A small image classifier, trained from scratch.
Model: 4.01M parameters, 32-pixel images, arch densenet, norm batchnorm, activation relu, depths [6, 12, 12].
Training: 4800 steps, held-out accuracy 100%.
Data: trained on streak pictures of flow and ridge fields, 97500 training examples, 6.3 epochs.
Rows from block 12 of a small image classifier, named by matrix and row number. Each number is 128 + 24 x the weight over its row's rms, rounded and kept within 0 to 255. All counts start at 0. After the name is the row's rms in percent of the matrix's.
After each channel's rows are labels from the 100 images, of 14976, where the channel reaches its highest value: "responds to" is what is common among them. Only what is clearly more common there than usual is listed. The data: streak pictures of flow and ridge fields. In brackets: how many of the 100.
# conv1: bottleneck pointwise conv (model.blocks.13.conv1.weight, 160x400x1x1), inputs 200-399

conv1.65 098 [101 132 128 160 125  94 129 109  98 122 114 132 121 123 148 115 131 141 112 142 101 127 111 137 120  85 165 126 132 136 114 136 136 150 148 143  84 135 105 151  99 129 123 159  79 112 152 150 152 131 151 128 126 143 116 118 118 133  96 149 146  99  90  85 153 130 160 147 107  78 149 140 164 127  52 117 120 111 115 101 139 102 124 101 113  91 142 126 121 100 152 106 128 103 104 151 141  49 134 103 163 104 144 128 154 141 124 101 138 106  84 128 114 152 114 163 128 130 128 124 153 137 100 136  82 127 141 124 123 120 134 157 126 133 149 135 140 151 112  95 136 178 139 137 135 155 131 151 125  82 145 132  91 117  90 104 142 116 138 124 105 173 224 109 187 125 124 115 175 182 144 157 106 128 166 167 103 148 104 179  94  85 149 173 116  93 126 154  90 158 119 187 178 114 137 103 164 139 117  98]
responds to: whorl (51); pair of whorls (49)

conv1.60 104 [128 125 138 106 109 133 161 145 107 143 106 130 107 142 127  98 103 102 156 167 142 129 161 123 130  78  95 106 123 101 108 142 158 158 174 137 151 103 172 136 142  96 109 134 124 164 138 153 113  90 141 142 121 129 152 129 165 132  83 143 123  99 127 139 159 124 139 103 176 154 126  89  94  74 136  94 119 141 146 194 114  89 130  83 151  89 121 128 111 136 175 113 156 145 162 130 120 141 122 142 112 153 133 133  95 128 109 124 125 138 142 137 120 142 130 183 164  89 177 121 153 107  88 143 166 130 114  79 116  95  91 143 134  94 122 165 130 115 130  89  85 119 111 155 157 152 104 124 125 101 126 129 116 162 140 146 154 151 150 121  88 131 118  60  92 111 172 107 112 130 159 108 159 168 109 105 118 115 119  97 128 105 116 155 176 114  90 139 106  87 140 156 139 124 102 109 115 111 178 162]
responds to: waves (74)

conv1.57 105 [100 107 164 102 146 134 132  92 168 121 144 101 173  99 163 128 114 126 140 114  97 169 104 100 132  81 121  88 169 113 118 109 151 155 148 129 104  72 130 147 109 143 134 154 103 120 138 141 158 159 124 148 132 129 156 126 145 100 155 152 148 170 151 112 150 184 105 150 148 137 128 130 108  64 113 158  87 147 152 134 113 151 153 147 105 120 174 142 145 129  47 149 124 118 158 167 124 149 132 122 135  92  88 118 116 126 107 150 137 154 140 111 128 131 169 115 136 147 112 126  85 144 124 142 115  99 109  90  96 114 144 134 152 109 151 113 148  81 145 138 149  98 133 138 136 140 200 114 150 105 142 185  92 115 137 153 123 131 100 137 102 154 135 111 169 118 148 147 129 149  88 131 117 133 107 126 132 143 130 158 130 141 122 114 100 157 137  91 145 158 164 102 125 146 138 149 126 146 125 100]
responds to: waves (57); pair of whorls (33)

conv1.36 088 [133 116 100 107 119 102 158 110  91 140 130 133  54 135 131 107  79 149  97  93 146 130 139 132 121 163 150 115 133 121 111 125 114 126  95 112 125 129 136  79 147 133 147 129  95  92 123 153 115 118 162 148 126  90 120 129 133 124 123  68 134 142 147  84  92 133 107 122 141 163 102 142 102  92 119 141 128 108 190 140 104 102 147 121 115  97 127  93 142 154 144 118 105 120 121 126 142  94 153 120 122 123 148 121 104 134 111 132 105 156 171 145 134 175 150 125 160 133  95 111 142 117  68 152 100 145 112  97 155 194 116 111 171 146 180 122 159 123 144 113 104 118 165 141 178 128 149 142 118 103 103 150 150 124 112 146 136 130 122 130 132 165  57 115 123 145 144 181 107 131 117 128 121 127 108 110 132 158 123 121 104 123 117 117  98 129 171 113 105 100 101 123 136 184 162 174 105 119  95 109]
responds to: whorl (44); pair of whorls (44)

conv1.52 097 [152 112 105 102 130 144 121 107 150 142 144 128 110 130  96 157 109 156 138 187 140 111 133 147 131 117 109 147 152 130 120 165 112 122 142 119 163  89 134 175 130 140 134 142 167 198 122 184 117 101 128 123 141 170  80 107 118 135 149 133  59 153 100 159 126 129 135 102  76 147  71 128 186 103  71 127 149 118  73 160 108 123 142 130 118 143 128 119 119 141 122  96 144 141 119 158 128 148 127 103 124 142 188 128 104 121 172 124  94  97 140 143  89 183  95 101 120 113 149 109 149  99 139 142 149 128 156 137 164 121 132 112 162  92  89 128 131 133 103 155 172  89 141  86 147 166 146 159 118 168 146 142 102 131 161 116 132 122 147  89 141 120  95 146 181 202 186 114 159 135 143 129 146 171 122 114 158 146 114 100 114 119 117 153 192 172 148  95 121 139 179  98 118 117 156  84 148 128 163 150]
responds to: waves (48); pair of whorls (31)

conv1.66 099 [187 155  92 115 121 149 118 186 132 131 119 105 129 150 111 156 147 126 127 124 111 160 110 136 165  90 103 119 157 110 130 148 167 148 120 138 162 119 152 116 140 161 157 107 118  85 106 103  95 160 107  91 130 133 110 141 107 117 104 125 141  94  66 149 152 133 151 132 169 146 138 139 114 146 146  78 125 109 172 109 136 137 132  80 103  83 115 115 145  97 129 117 138 104 123 123 150 113 107 115 109 102 124 118 130  95 101 127 121 168 128 147 135 143 120  92 123  69 141 106 139 171 139 108 116 120 121 157  97  92 156 137 107 128 101 158  62 134 114  76  87 154 132 131 123  99 103 119 131 122  85 148 168 130 175 123 147  95 100 114 144 150 127 136  90 116 111 144 146  99 149 123  98 105 106 123 111 131 180 130 130 108 130  93 126 113 142 157 137 104 136  80 170 163 110 120 142 104  86 164]
responds to: turbulent (47)

conv1.113 097 [111 133 119  95 113 132  83 114 162 136  71 136 130 144 107 121 136 128 107 112 130 104 135 186 127 144 122 117 142 164 161 158 130 108 104 122 107 140 115  83 121 115 152 118 127  70 150 117 130 105 144 184 123 219 121 125 132 133 137 124  92 101 141 163 127 145 128  86  90 109 169 122 112 110 122 103 144  90 127  93 164 146 184 167 160 133 106  98 105 111 112 127 140  88 143 132 136 137 110 106 129 134 153 141 121 164 111 117  79 134 120 120 116  98 106 180 102 160 143 113 135 140  99 132 134 123 117 107 125 110 165 137 151 146 112 118 131  89 108 160 108 140 133 154 144 148 122 168 104 189 126 138 178 117 138 116 121 122 106 159 103 100 135  99 126 134 138 158 117 162 103 142 152 151 163 135 160 149 132 143  99 140 118 125 103 138 146 134 163 134 198 120 151 151 150 147 105 138 155 105]
responds to: waves (46); pair of whorls (37)

conv1.70 098 [112 117 149 128  93 139 107 117  77 140 128 160 135 142 171  80 136 123  98 176  93 103 116 115 109 109 155 116 106 142 105 104 126 117 160 180 138 109 130 134 116 147 164 144 115 104  93 117 118 122 104 164 123 135 126 143 163 124 132 122 152 162 113 131 148 158 129  40 146 118  87 171 126 118 125  87 121 109 157 143 168 108 137  82 122 118 113  82 144 155 112  97 128 141 110 102 104 115  88 166 119 181 116 160 124 122 120 140 129  65 119 164 151 147 167 133 133 139 114 117 137 119 129 126 163 127 149 108 169 143 109  68 133 116 114 106 160 116 124 109 117 144  95 143 122 176  63 138 118 120  87 144 156 149 107 103 152 149 141 123 100 135  98 126 146 179 108 173 104 191 149 128 213  74 119 144 159 153 131 120 148 110 115 109 120 133  85 129 152 141 153 140 108 102 164 121 129 142 126 111]
responds to: whorl (37)

conv1.149 105 [108 138 128 153 162 151 136 150 111 110 149 116 148 165 124 144  93 102  97 161 163 130 164 123 127 137  66 141 199 178 145 157 147 123 131 139 166 102  83 133 160 177 131 123 146 113 113 117 142 147 105 126 143 142  95  95  82 192 126 117 125 109 120 158 117 109 177 118 141 113 136 100 134 152 113 135  99 158 127 156 143 153  81 136 140 170 148 124 155 157 135 167 134 133 115 110 160 139 104 134 166 100 127  89  98 150  88 132 152 103 146 102 148 121 114 114 119 117 117 125 123 116 106 114 138 132 144 127 106 117 122 135 105 123 107 148 113  97 124 114 133 160 128 149 158 109 124 126 166  93 131 126 127 156 110 146 130 102  87 114 184 120  98 124 132 108 196 121 116 153  92 124 107 123 132 147 155  88 169 109 126 150  90 162 138 130 145 141 140 167 155 168 140 142 118 114 136 142 128 148]
responds to: waves (35); pair of whorls (29)

conv1.84 094 [107 114 124 110 158 127 130 134 142 117  98 154 136  93 143 117 101 179 106 111 143 134 132 164 139  93  98 135  94 122 110 120 144  56 107 134 164 112 119 158  92 151 113 119 168 150 167 118 113  81 115 136 143 129 100 152 103 133 178 148 125 129 118 166 123 142 124 105 115 114  98  80 116 117 133 109  88 147 113 123 164 121 129 124  71 125  97 115 121 108 132 168 145 126 108 158 154 158  97 120 106 136 148 145  95 112 137 112  94 140 149  95 153 182  94 136 129 145 117 109 111 181 110 143 125 117 133  98 110  88 102 111  95 163 144 121 138 119 129 124 112 142 118  97 125 154 119  96 120 103 129  84  97 113 178 161 161 153 110 137 117 122 126 128 111 149 123  88 124 102  83 111 135 107 130 104 131 130 135 128  79 139  91 112 144 109 127 118  87  90 148  93 168 130 162 100 132 108 159 170]
responds to: whorl (55)

conv1.130 099 [ 91 123  69 119 129 155 163 142 119 118 108 141 137 175 121 140  98 139  86 136 118 150 101 140 141 131 162 113 133 115 154 161  62 138 103 106 112  67 157 101 162 128 114 105 136  95 121 139 117 151 189 126 164 125 165 108 191 113 127 124 121 115  97 116 127 127 127 125 145 112 125 123 138 127 106  95 131 129 131 133 129 125 138 106 129 145  94 144 155 161 114  91 138 198 115 145 144 171 111 146 120 142 124 129  71 100 128 113 102 135  91 112 163 149 121 187 115 124 112 132 100 163 193 125 117 121 139 115 135 137  87 129 152 110 120 170 114 117 128 177 134 150 122 115 160 155 113 121 176  73 146 187  94 153 179  99 128 109 105 114 120 134  89  94  96  95 125 166 114  93 110  94 145 140 146 159 116 109  97 120 126 120 139 118  86 145 109 150 147 116 121 152 127 127  96 162 109 132 130 154]
responds to: turbulent (74)

conv1.37 100 [154 143 138  86 144 114  95  98  75 101 122 134 136 112 102 108 150 139 105 115 137 128 138 140 150 146 107 145 113 139 179 130 185 182 189 126 125  98 120 129 113 161 110 129 125 141  95 171 132 141 131  97 107 120 145 130 138  91 155 152 146 128 151  98 133 140  97 105 178 112 161 121  93 135 132 120 111 127 116 103 105 103 103 129 121 138 132 165  96 186 170  99 132 139 126 141 132 134 125 162 156 133 117  93 142 154 136 114 100 146 127 119 145  90 149 116 131 155  89 110 108 156 111  98 123 137 142 173 130 155 152 111 116 139 132  88 118 143 139 106  72 114 140 156 106 138 172  99 147 158 108 151 137 140 157 189 120 127 114 128 102 135 156 127 152 154 160 148 147 147 179 149 160 179 101 100 108  97 134 135 110 147  82 213 160 142 113  95 148  89 146 131 131 178 105  83 117 123 132 161]
responds to: waves (56)

conv1.157 097 [144  98 176  72  83 133 122 167 135 156 111 138  82 152 115 116 131 142 155 137 140 145 139  87  86 120  94 179 119 112 130 122  99 152 172 168  98 138 124  83 125 125 119 106  88 105 150 109 110 139  84 135 137 132 121 167 162  97 177 106 144 127 151 141 137  76  93 159 123 115 151  94 107  67  93 151 116 103 128 154 154 187 155 163 151 103 109 134 130 110 122 130 149 105 113  97 152 147 144 130 123 120 145 123 123 132 137 103 144 131 129 100 124  51 120  93 106 148 153 145 101 101 101  90 134 112 116 122 121 177 148 124  99 129  73 127 116  88 143 126 120 133 151 130 121 109 201 107  87 110 146 178 144 104  97 141 118 137 101 129  83 137  93 132 124 131  94  70 163 100 147 129 142 140 156 163 114 116 108 162 133 175 130 131 153 102 100  92 133  85 126 103 111 139 137 105  62 117 135 128]
responds to: waves (69); high contrast (64)

conv1.131 097 [149 100 134 132 113 115 118 173 138 106 148 158 145 116 153 132  93 120 146 140 118  97 118  98 132 118 125 197 120 121 140 113 126 135 112 120 153 136 150  90  90 164 126  98  87 143 186 100 110 127 148 116 173 121  78 140 155  84 150 151 124 135 125 159 126 132 120 160  64  87 138 144  87 157 105 101 105 146 114 108 130 117 162 119 138 154 137 117 171 104  96 127 151 151 148 114  94 131 109 173 160 143 157 124 112 146 110  53 131 133 112  73 116 119 138 156 105 126 164 140 172 157 135  91 147 118 144 136  84  79 114 171 103 118 135 104 126 130  80 143 187 123  84 112 124 117 126 135 127 180 144 135 114 140 130 117 140 152 117 110 128 184 133 146 160 115 133 133 122 156 104 119 140 110  89  63 141 112 147 197 148 119 121  61 131 120 175 142 112 127  80 101 176 141 140 126 102 166 130 114]
responds to: whorl (44)

conv1.18 094 [151 158 107 131 165 119  99 125 131  80 122 123 123 100 122 137 147 188 137 156 104 105 131 158 136 158 135 175 130 108 149 152 101 128 116 116 147 103  94  67 143 107 144  86 104 121 121 117 109 169 141 155  95 131 110 150  91 122 119 101 142 143 144 110 104 184 145 105 171 127 142 112  90 108 144 143 132 153 148 121 165  98 107 144 143 142 148  92 110  95 144 143 117 125  99 123 169 122 164 141 116 115 152  90 104 187 117 144 151 122 147 144 161 118 130 160 134 143  81 108 116 165 137 104  95  92 156  98 149 153 110 135 151  99 101 152 152 132  90 119 148 104 101 137  86 129  75 122  87 115 158  96  89 108 125 133 106  84 157 105 104 129 157 145 125 136 141 116 121 142 129 144 130 111 113 188 122 176 113 126 105 111 112  98 126 121 125 133 123 157 154  89 105 123 121 178 106 128 123 135]
responds to: turbulent (46)